A small image captioner, trained from scratch.
Model: encoder arch efficientnet, encoder norm batchnorm, encoder activation relu, encoder depths [2, 3, 3], decoder width 192, decoder layers 7, decoder activation gelu.
Training: muon at rate 0.0017, 9400 steps.
Rows from block 5 of the image encoder of a small image captioner, named by matrix and row number. Rows with one number belong to one channel. Each number is 500 + 40 x the weight over its row's rms, rounded and kept within 0 to 999. All counts start at 0. Numbers have three digits each.
After each channel's rows are labels from the 100 images, of 14976, where the channel reaches its highest value: "responds to" is what is common among them; "place" is the part of the image that holds the peak. Only what is clearly more common there than usual is listed. The data: views of escape-time and Newton fractals.
# convs0: expand pointwise conv (encoder.blocks.5.convs.0.weight, 384x64x1x1), inputs 0-63
# convs1: depthwise 5x5 conv, stride 2 (encoder.blocks.5.convs.1.weight, 384x1x5x5, trained with AdamW), a 5x5 kernel
# convs2: project pointwise conv (encoder.blocks.5.convs.2.weight, 128x384x1x1, transposed), outputs 0-127

convs0.105:517518468470411439544512486595539512490509566524511568490503536517555440459539529485519499437503575510515424522479521478552468514525529541492467555431531489486462583490485521542544527484484441
convs1.105:525449481508515496497497531487444531608542478490513596547462493455514470474
convs2.105:518446439489521508538500505506466480479484529523485461543487563520516482497504540488504471512459489479531506469540462532527504438461432455491557462461494565452456467495566532494505482450542455436458493522534464461541498545442482497573517510488551487566531492573427499468538520519506476479478449451496607472479590561495547371532446537482534491471540495484449448526591532413501523510555
responds to: dark
place: bottom right

convs0.343:488434490507520583445538458473535464530482509476477452507466619500501435525425535445506454440494544505569513564506563525548526519495478541476439503526563520470508567503509521501542503497537530
convs1.343:488481496531517470465494493452488498523581483505482543613491502516547560428
convs2.343:451451515502482423468527463477454481497522513517510506485521490495496502390465552423550471510521563457486516483569544496413459550488556506428495592524558466491530489477461478479488533438517552514517514488509428530491425536459494425484460565498493632527480491547542494539499485519488483547457438493548444526492525559533556503525458495492546471473482569462463498573457508508479555483488
responds to: earthy
place: top right; middle right

convs0.295:523495601491472461529494423483440525492543507522457532477539552534468456478499483563496560457445526508546461582490442448470498529537548478539511492515479474503498609541503497484581527538516463
convs1.295:489502516525557514453481462504523462406414464544525479461431519524515540491
convs2.295:541531414451454487455557444420514461540492504491485484503423502499475555526535497618492492509517510450495492525544533497473443542544498592548448478462444540435434514497557476525516487586516510500475508480575514482526440523475455532500535486588477510535506482510462521472440501537501489575463523505503545493487470469505414479513466494565499493557504509478453496518455516457587495470395
responds to: tricorn
place: centre

convs0.141:471553428468512532583440459507529488535532511510447547504444500442507488540509533510520493497458503516491473467565520491495470549495458458508491595436507477557511554551505466497565493607571480
convs1.141:511507480515504560510518510503539563562572530538523545576551536489550558506
convs2.141:493517471518458446452493482498499468571470561509524491437539512502501494481425455508523438518514549484488527428470417484453502561480566465544478460549500447494470442466554525494497498471537481483546455490497526533446453483442487398494421524498439490518428561433484481529508503411506465503474523491510500478432480483534494392530445493447497478422497566549522491565421515497554468498520
responds to: tricorn
place: centre

convs0.17:464538525574498533469468469450586551559510440473470467473464486499545469475493533509435488529537471464536498517472453562547530570509508528407555509538500426501485437548457462522495452552502504
convs1.17:488454443470547502479461443485487483457472403432473492492443477462512449496
convs2.17:440484499466492459535463524492524494468511509559527546560520574495480390601503406503485507481516537508505584529482496562449539507558476403499488470524503463498506525500513525485488503466577446560492442487541452437501511531508464475443516489534428422554536500547514522503509476478536419466590483533603484547537535484474523510462465494521524518514518479514452523551464466497465463569513
responds to: warm
place: bottom left

convs0.76:503510520528432583474504527497502541563500448497491419480552535526535528513580479491480530499530503493448484446498445459539629512535548472554542465562476527544473463515477482465498534490565477
convs1.76:464517483454526454486481453483514497628535517529464577486452476472509496508
convs2.76:520503509518477602488474497527492450483533499442561479540515487505549494458566490492539536492510497538525544560468456549433466467500474505496459488421507459563428477471567563574491476440475543496499516530477487459564457449537532545512539556531543462524497597501501488511439548486489477438480427588531534488576442477523501553515492511439444556471534459461521529547530553533515515510431
responds to: warm
place: top left

convs0.21:474458482447512559495522478487487468446500559467485462441466454567560512548490521547542429488472508469536452431500501453537544551558527452542429592499548492506516509525516460441537445463503523
convs1.21:494476516538481517478501525518484532574560524530539597584519497524545541466
convs2.21:499483542439477502596516474491417453544487558546581488509566453527492566394447526497430470461497514462517480475472463471463525503498521528479473497523449515457451491505518427512517518458510506525562481579499444509505475530504498515562463484486475532485518555525556614512575569531494528474521517453487490540573507501481447505421467448512528562554538485479491470509492460529490457413541
responds to: cubic Julia set
place: bottom right

convs0.37:522505484484450488489496516461474464565501468509561484453516572520518462533450542539557525457451500501442495483503517541606574512470442504439460530535463522484418498534419516498572493486440475
convs1.37:511535543526505524500578493589557470453474546571514488450534552515503521500
convs2.37:464554516468521444520549471605488485535533517477579541457491430473484467501472486495485455540423504512532462543551481514449525483523507539409454474544428454506518563547543578557509529492521563459389566450508479531502455497475433517449524503512526517489512513463451578498497458464529442503513516546396494501525488521493518490487507536473528457547463478436559512537485528494436511502440
responds to: Mandelbrot set
place: centre

convs0.256:525507520428519482477531556435451480525460482414514481550481437520503456541458455450463537529480456466519482399447478457463512549490443475458467539546494483481461469507499489529519537517551599
convs1.256:508523491539531518474451490500505436434399468493498428446451501519470459489
convs2.256:397544537518566490480586529558515493512515572553511425501497468536539415507518475451488511500477441471504511473492480500478495448527563480498582493578533572496497546477453546574492483497545506493574549546457494467550464436522528494529544412557492506532513490433480411500503459492492486491532510509506579493565484549475543471463491541470491536522522476569518439490466483565501508431513
responds to: Newton basins of five roots; cool; Julia set
place: bottom centre

convs0.156:566497472523490486442547518503449543496555453435462509555461511529497533452426483576499496529495465467468456476514563539483502461564450507443514465520550519505492458563446502454489525544405556
convs1.156:534574556544561495524522505523509487539520493494529510508551528555563556579
convs2.156:466438518538510497550479531504511526548469531503527488489472476523502469556493518535413476475460474546518492515509508597504537454517563512461567468555475510472468565533542503533473501399418551524464488482483486549477503536560526571408476486583477533468515518527444557559547500478558479511493450464519518577531427565545494505521482463572528467540547490531517586480514546525535552450468
responds to: Mandelbrot set
place: centre

convs0.178:513532570488463505454554528582468566473485491456547511529483497537467481549539493580535571525441480545466471459474562572506527532538432460475410469533510531484467522483524534493550484468537477
convs1.178:446512476470515505494469463488546500501551574573553475537535570545463488448
convs2.178:536466529521503524515572581506534498538491536461555445576476513504502539567469524549520487528563460452479560494492556437517443494586455489515519487462529508520497428519519459549537522550480508460520452498555495472547534525456469506474520495546448430503516431494471514452587587470530539538511548468431527562503493553510442508516505465426538441475556475448551483491499491570415487497478
responds to: vivid; Julia set; tricorn
place: top centre

convs0.68:423519531486576542554531420545504544523430546488516538469542472517575457492454532467525488520554505505496492425475509551510514584476519455485466563479508462446521491518436463468522516436487545
convs1.68:538506461423471516556480465452512548527489452535522522490578440501507546556
convs2.68:595505428488561472494469473513474493552476571488497414572545455509509531500428507493492521514512483478487494465542474515511440541551473523500466496542475484455526556468547526552499500519419410542476530477568483534518459562511470500489434465514520500544486458518523462547402536559443464501520464491450471469520415409521447541496458444510481523483505551519497508481489558501541401440497
responds to: tricorn
place: centre

convs0.121:477551471486571499557456513512440463498516525493561527438553491452470418472480553523459470566422449545502460501494440483471509550455468517480523475529512476545539557445567474546504555523461532
convs1.121:476498464458498449490398412455490451435471469514491481497473522539526529495
convs2.121:470431410503485510472514512581439438500507514519468476433497484556501511467569473542509537537507508405473564437524525542518481482511571568500508518590459510499472492482481508493553422462534564533518575488506523513486473564517488570469499551520484497468493511461486481497500585434495543567521473496430547442466535478464528487472506396492508513565496524450527444484544564449479507512460
responds to: tricorn
place: top centre

convs0.95:499528486560488576490502468456521513566524482459484495481556564501499504497505535481491448514505536500601468492490532484615545452513508585490490513513563529512570557492443504500594541487533470
convs1.95:490484477498509476503509513492486506598568488488499614596487508482485503481
convs2.95:437480436558496485494464444483541512504435522472549435496471471533512463481461525457523477521473499490437532489584500497475433500495570515445493509508489492470500523507515545487494499419390551538495575487490415466540511496499460516500508582553498511518400525450506488483499535509475533484424432514521498476627545550469574501498448531455564560489523553504490528494461475494496505536576
responds to: earthy; Mandelbrot set
place: bottom left

convs0.186:473543487461544468548474548492440476488532422499500488542541547511510493554515476476543461529461609517475522533460481435516494474528509418510464553407522578499516504462508556515533483540461436
convs1.186:485516477488506498495487493495505540583573502447497605600487499495482519502
convs2.186:487508485518464477469531495469493494481603506504510503534522497551414518551526482421544525501476468480494533481531498452503496518492543471502560472536542509466471465489558496465442541494594574571540544456457530468461442582504425579425485506534433505506528513522500437541531527455562433501483490473523565448452530476512530509471441563512472482476595511524472541493450474506461462594492
responds to: pastel; cool; Mandelbrot set
place: top right

convs0.201:485481456386477536497439438469551460420505570534506500449499504547517584559551466518523473535493532511465425493471490454519542485496455497476532523555462468556549495499489500543503517455487566
convs1.201:512504522478521512541508588546521566515520543536537532543514514496573530585
convs2.201:434425469533484395572445441447524495476446460495503534479538467490465482517479533539427552526452529548554462468498474521471523415484513462574536489503449559467412483495556530522459539481439399495540535542504506494460485475564551551528462438479525539468488519500537529488522553511484515522520500535565513506467568502453462457464495484444572478515573483502482460481524504579505520496520
responds to: Newton basins of five roots; Julia set
place: centre

convs0.269:456516522469552495499470530526495476505490537550453578526513467475494538512439477487499419517528461405497445552535494497506534478516503484540454557468440447551520447515511514495474407421529585
convs1.269:482516464485520505547536525512496541599555517458552558589518500528532511485
convs2.269:476489549453508504546467525454446472565434463500444516556461516517522458448454442461500465522516523568483482519517439513536521452514497479437502573520468480505489530461579474552496549529443583529511481499467457518553505487426559491510465477542540420492567506491418476509543509436535551501502470454469512461474507455477504577535504475464440542579545542567493460531510504463468442453582
responds to: Newton basins of five roots; cubic Julia set
place: centre

convs0.54:408484493578523591507512435488546491460507544490513439565542531486462567564447502490504529426491475532506530490435430491508456493520536522529464521545529482602493512506515527513538473484495543
convs1.54:487476495435508424493485509487515479571519481464493502547597524463431513549
convs2.54:530429462512468447562458500466449471532468494538501486428513436504499498470410440446482487570461491510483497493447564531444453450515465511473560482516509531516476437472490435533476449490408463508492551468528429463459489446497458433433463490422513476444500422569506501437496521492525479518512535555504493507529476493464481548449460481442449586523532441440484452503512469550499509512551
responds to: Newton basins of five roots
place: centre

convs0.225:498537572507560498475469466494517550541520506462512472449473515518480596472535500450500539406514491532564415497434473462455463555522474460556484502450548513442459417512465509502469511465518465
convs1.225:503498446445478488481466437489428461508504479490498538541549473508572582547
convs2.225:503459508557466497501514452509486477480460500442443490579609498550508495586446573513540557539466530480505541508477522518438526466542475427526582504516489488459497561500452459524432482471475431587488491492578485519488520503567457538514509503466475507580471436452513511541453478488487542500512509526469567468540494586537449499560440523509489484424436504485484490479525416517473481519537
responds to: tricorn
place: top left

convs0.34:528518449504464504569502552499478552472435459517495432456504492579521566499560503525474497524506444530505507518469459522497528453524524448461434570488443496544492515532589549552437448557462517
convs1.34:493510469518476469498527446447452505591570504509492548589526495518518495443
convs2.34:533492490502544471545580608488470533414457502497542540425520477452504485525482469477545491506519453490509458510454487509541456509491555521588505482473475451507509537440551452496500498460480586507492479531518576487522489517518498454441433426515430514492578428454480476468411536499487486484506544458509510472446559527498496526464511514511509401472526479461408471525462459521487426435479
responds to: cool; vivid
place: top left

convs0.67:533441485471487478530503552506524521484526508509542400579564484526518513537502561470479513462570494483489533496567536526569517396511485504450495536520427478519450499413500512513532530582514490
convs1.67:476423448433457427482491459534466481499441516429514502531485462480531531522
convs2.67:486480473487425480449581473487487502541473464445522466448484509506520481527426459493505530517511434472497518516427545476504498434507450602490489475520574355599479498498474480478578506453498497504507543511501499590500522509511519548541486414468480498470532503541482541465529522447520573491557454436566528506474511459404516527460499479486462474539504455472501484558564491494525503462491
responds to: Julia set; cubic Julia set
place: middle left

convs0.73:512540514590572421455500481436489523561556495524484561543577531440485420492486517516461496500523510497517415491526546502565495490471539552508423535570488513523511468459495480456541492478510488
convs1.73:459508522463443490515537468434445485563509501433494546588509438496497509478
convs2.73:501486455525536537523524539554460522548452584500509437548459501494491462519507455487528507588450467433463470498500462542515520558483495446487544476443482504547511567527560432493531476462443458537432524521497419452556514554537521558522515548480462500461496472508507481503515457593518506512460454485489508520483475459502512544566442583415594517529452510585535484528553505479442485502552
responds to: earthy
place: bottom left

convs0.59:497516539550459557542459439450491491510556476531510489552557496534519449425559549455509503538537484485541489483480451552521498480468535487555552570479491516480432476545461448597470578494521507
convs1.59:496457488501489501537529568506485518555543448418441494553473424473495471455
convs2.59:534521504537505499527527531484458521492475536470596436440450507555534523497481488515457555515434555491444448502511543475542504464417512565496488546421515445538480567465511504498499440423528458551525494466546454424515447498492559401422530502546436459495560529506446512508436499529501545466489454474444493558532571520473491530481443486526546553482491540511472472470450508494498424525492
responds to: earthy
place: bottom right

convs0.41:483428470495497518488444493546467594469486506513495525438513498547575529504514508521505528460516494464504517569511473432548500490527603445537454526487435482498537490500558433472462584570510470
convs1.41:505511477481475530503490538513515502571592497492529591609499503474503518492
convs2.41:470455479477542523558484518546467508498479539427509485458589422411542418466553532464486527378518447547497513516519500549539560537561576538534529496483448465572561481500524483527457514502486528481532512493507549492470488430504561474418469471526529485464554488527491430579443501481482492504495419489433489526452479527467501540506492435536502501523481512482444482432469519510517526452522
responds to: cool
place: bottom right; top left

convs0.3:537516525452517561448551515480475502481526470544493486523467563471421502511543447498551491465483519576499412471516444541521449536540480514416457488542488441514490539549523477444517587535472546
convs1.3:515532533482477510517486499494513455443473414487429429472465418462465468500
convs2.3:556485506520484468437470515481550459468464473507483489453618472507595397513505578460480481551475481506499548452502518463517446480495502495544543495405506479440497509442509519488461441493494550440522508519513545516484531557528481404491470479523475429540481415443430534472525494463546473486517543471487560544537441528502434457475550565447457520486523487454560515508509511453515446494506
responds to: Julia set
place: bottom centre

convs0.347:486486569484540584540529517520488473530500490462467545594452529564466533456445482439508482474588508443566415519469478492496583537504475542469473468510558514497483515512524444492507494534483552
convs1.347:528515464430493503526478443520502489441389498447485462480465473452476451498
convs2.347:508496543558469516457423523455513428533539484532496509478532459446459494438555523465488499509498404566520554498530503479420509462476559505502545507465488575527497510455547549550418523538510478472503511542437511500573516523460506522534429537456498583564507479424590515471473471508508474504545465442532570496516455505495509480411562438473482465484528418490524462512515512496492475430472
responds to: cubic Julia set
place: bottom right

convs0.167:501524521493574531454506468577524462471538500440505489554443505520526535567449512523566553564529531481542459512581426494473537478521494517465441484567518550466478556473449505521526440549520467
convs1.167:524525571542530491515509541570442512487511537476453430467515453448439464494
convs2.167:497590532495504490473460497544483490489509580585421567442463447485451475522505505473483495581445493398489480536536518516544506516511473437554551563543473492478486439538464535458548433488489540514538562554525515506546484475461502541497583453473517489553487558519463466481514481495467527516452522531558485433496524546504464486448386451534529557489547500486498470481514576485475520524559
responds to: grey; tricorn
place: bottom centre

convs0.357:486470517517468540532484530427532491500445423516548536534522585503481537537470576468438447545508537538448465566473465523501488484564528506446600455540496539473505509495500531446528471463444506
convs1.357:500468543520524455438473550484439488537558553519518475486495488512432459415
convs2.357:457545503562488452563507492473516549485536537455498547495458595479472514487475488502506518506489472425444534481533461514448497455465557484548554515529468542494601609479460460532506465583491513448480545421512493556511477504480496554535455457521556494465578510520480489499486426573481501449425499478512542494525522482477507523447522581531574481518465441485477535492460456481542455431552
responds to: tricorn
place: bottom left

convs0.130:558561464428474499534467579571495552481443471483568462547413536496560444582557449474547537487489516502501478433461511443532488495527519431520497478505472529516528483511543516531508479519488473
convs1.130:473464477472478470498483475484483493504570469459510620593479498525534497470
convs2.130:583476499466467523496509563536507515458513417487448557544509554471498561537508524482524491403502487470512457496527473480531552490493456480547596432469496568476500484474507488452545493548505498509484463493462561493482493543557532472464438512557561500511532547510512510494467510439528520488522564542508515484424442495543492443541465530536474443443586398456473501485528524437399499443454
responds to: grey; Mandelbrot set
place: top right

convs0.94:505446508421493495443509482491491465478531469511539395475473448512551488538500457471419431465550546513474447507513423471489535502556478547448453502455528502552497414492519471445547514533473473
convs1.94:438521555499502491414514525475562458497534504482519579500517509445470561455
convs2.94:465473488547487605476559449560473503566510529549523509444542514493525496437555550437442456496491423565519480466475474408520475518535530502530553540538520442526477498523493552544481546442522493471482494544520455510492540544542509443423478479490519576452518457535577500565508432519535505513494507494559522506470545494513453555516427459484514451488514543451519481414469451509437457548486
responds to: dark
place: bottom left

convs0.310:491431530534572560488536505528547509530545490534491488504405455570529494430431524538546427497544503482527514543507521423507494449501519489490497440525528532493441497551532502445585502528482546
convs1.310:492517495504527504495411440486502445457488485490492440469454523438438445438
convs2.310:528579498531567478498520504532488508512503515543512605526490465452573472540558452514489422449488445493424498503499511526476532521514507582502569511507515563515511487501488529433539569469479482433530516496485538523546460541502613589559476541558497534539515483430466425512506511444464497453499531544514491502495465544513459509520490500545465461550604462521471475545468526432493530528554
responds to: Newton basins of five roots
place: bottom centre

convs0.97:468507470547469575505506554562520541483497490515523427473481573572460538483555450491497525471474451491453538501554435530438589448534539482474507526517532515578514497460536499479447573495495468
convs1.97:507509482506461477501450532495474513568562471466467626553535513483471502485
convs2.97:544466466497535553523517548485488515477551511486510494551525463446561474477466498500483525531521475476473531553475477497483522510512461456522474433459493444485477483458522447578490478497474466494525555485554524467479569562551522459464505473486516462472561517477475505453372497479487466526525523496533489498555502492531463518544502416544519495471532503524558476550462526610452502334395
responds to: vivid
place: top left

convs0.149:522538569509525495463519531503523460466486583469514454508524511483518467535478499501470489461436442513515488534480520589480481520436530449456468389521501473502543560511552570559488502607527496
convs1.149:426498514481453429475514471427436465525468471482468477475446457447472520475
convs2.149:429479450517484568474448509464543504491508517522472502524529517498478489509511517569451503549375554528575468548517522452427534507539520471523499532422499492526526528458559507494535516387556473467506572495423579529590551531512451553490479510528465530404458505480529469499495494501526554441471462554504474491497422437454483473475542564496507490501531500549470516490479523515565488514519
responds to: dark
place: bottom left

convs0.96:543522447461469448503523463549516475525508542489519527517413536484544424505498527479504527403556496473558423505522464531443446515522485592469485532536480509453504467462428506520511494557571509
convs1.96:481489462473435520479556530486505517596580469474517565553540493463512502504
convs2.96:542558448514465461517453476502453456521503508543479428509455513478498507495453473531500415487516519524474516517538492512572550532558484400531533555458413542506472557506501527451545507485539446471488509512557454421527483547548440473479536558503558506524457481550485541468510511505521514475532565519482463496525519557596497415528468508516566418468536481506398498480500554475429481449475
responds to: grey
place: bottom left

convs0.115:464534478549455496474444534487500452491517507499541537487478521502506500473505501518461556526513504485518480417401504464500484552520533465482492520437495520514426446565505402498469499373513418
convs1.115:518554536458432527554524549455505539529501451494506543504485403454476468485
convs2.115:503465478530399505521592511533481495438509455425442529505512502482510515537482471528541548509474474523552496460521462515480530592517401527484559505495548487422500592530471509485498494525503590518505501505597442487463504450475488507521542521495460579546514484507558545502476527515467523565554503518451513561570445557458582493519437501485486546506502482482489482509489553535437447481567
responds to: Newton basins of three roots
place: bottom right

convs0.262:526481522476533496506530505467382511573484438492490448483590544452515559513504490510441497447438485498462565550577471513487535469493437524542519529474556530495506494498534557538500511557522435
convs1.262:508552560531470539579562540470509553510481471527563527503472497537543478440
convs2.262:544476504559523483542481533506487447521437468541426458491487436510478419460494518431527599553581473443494437581461525458469507463465493502484553491537496520512538479518493563548449534504411481548501471569509470516479503529496507495485518490491499523481499551457547449562545457549491507464565478504496559486464525446440544428516550521467438525564486480486615517439482490505528491504548
responds to: pastel
place: top right

convs0.362:556512525529508472476480422496440512481505574498469578513547555428530526533494474484526513542497452477510489540551507466514592559507529501539442508485412513468448560441471500452473422508512519
convs1.362:520547536547553494511492508549500454437481474452459460448419502469448455477
convs2.362:556496508477540504526568511537490497576409588521540550457480485464464515501507425475522549453520522467446484490527516486517439556528481455501496509522452469496524483540467541539567476464556500571479482540516532530499469498445535455565550473440493567456532498503439470527544493433534495553478471512497476445534464506422484476493510534538546521385550409474455500499574483561542540484460
responds to: warm
place: bottom centre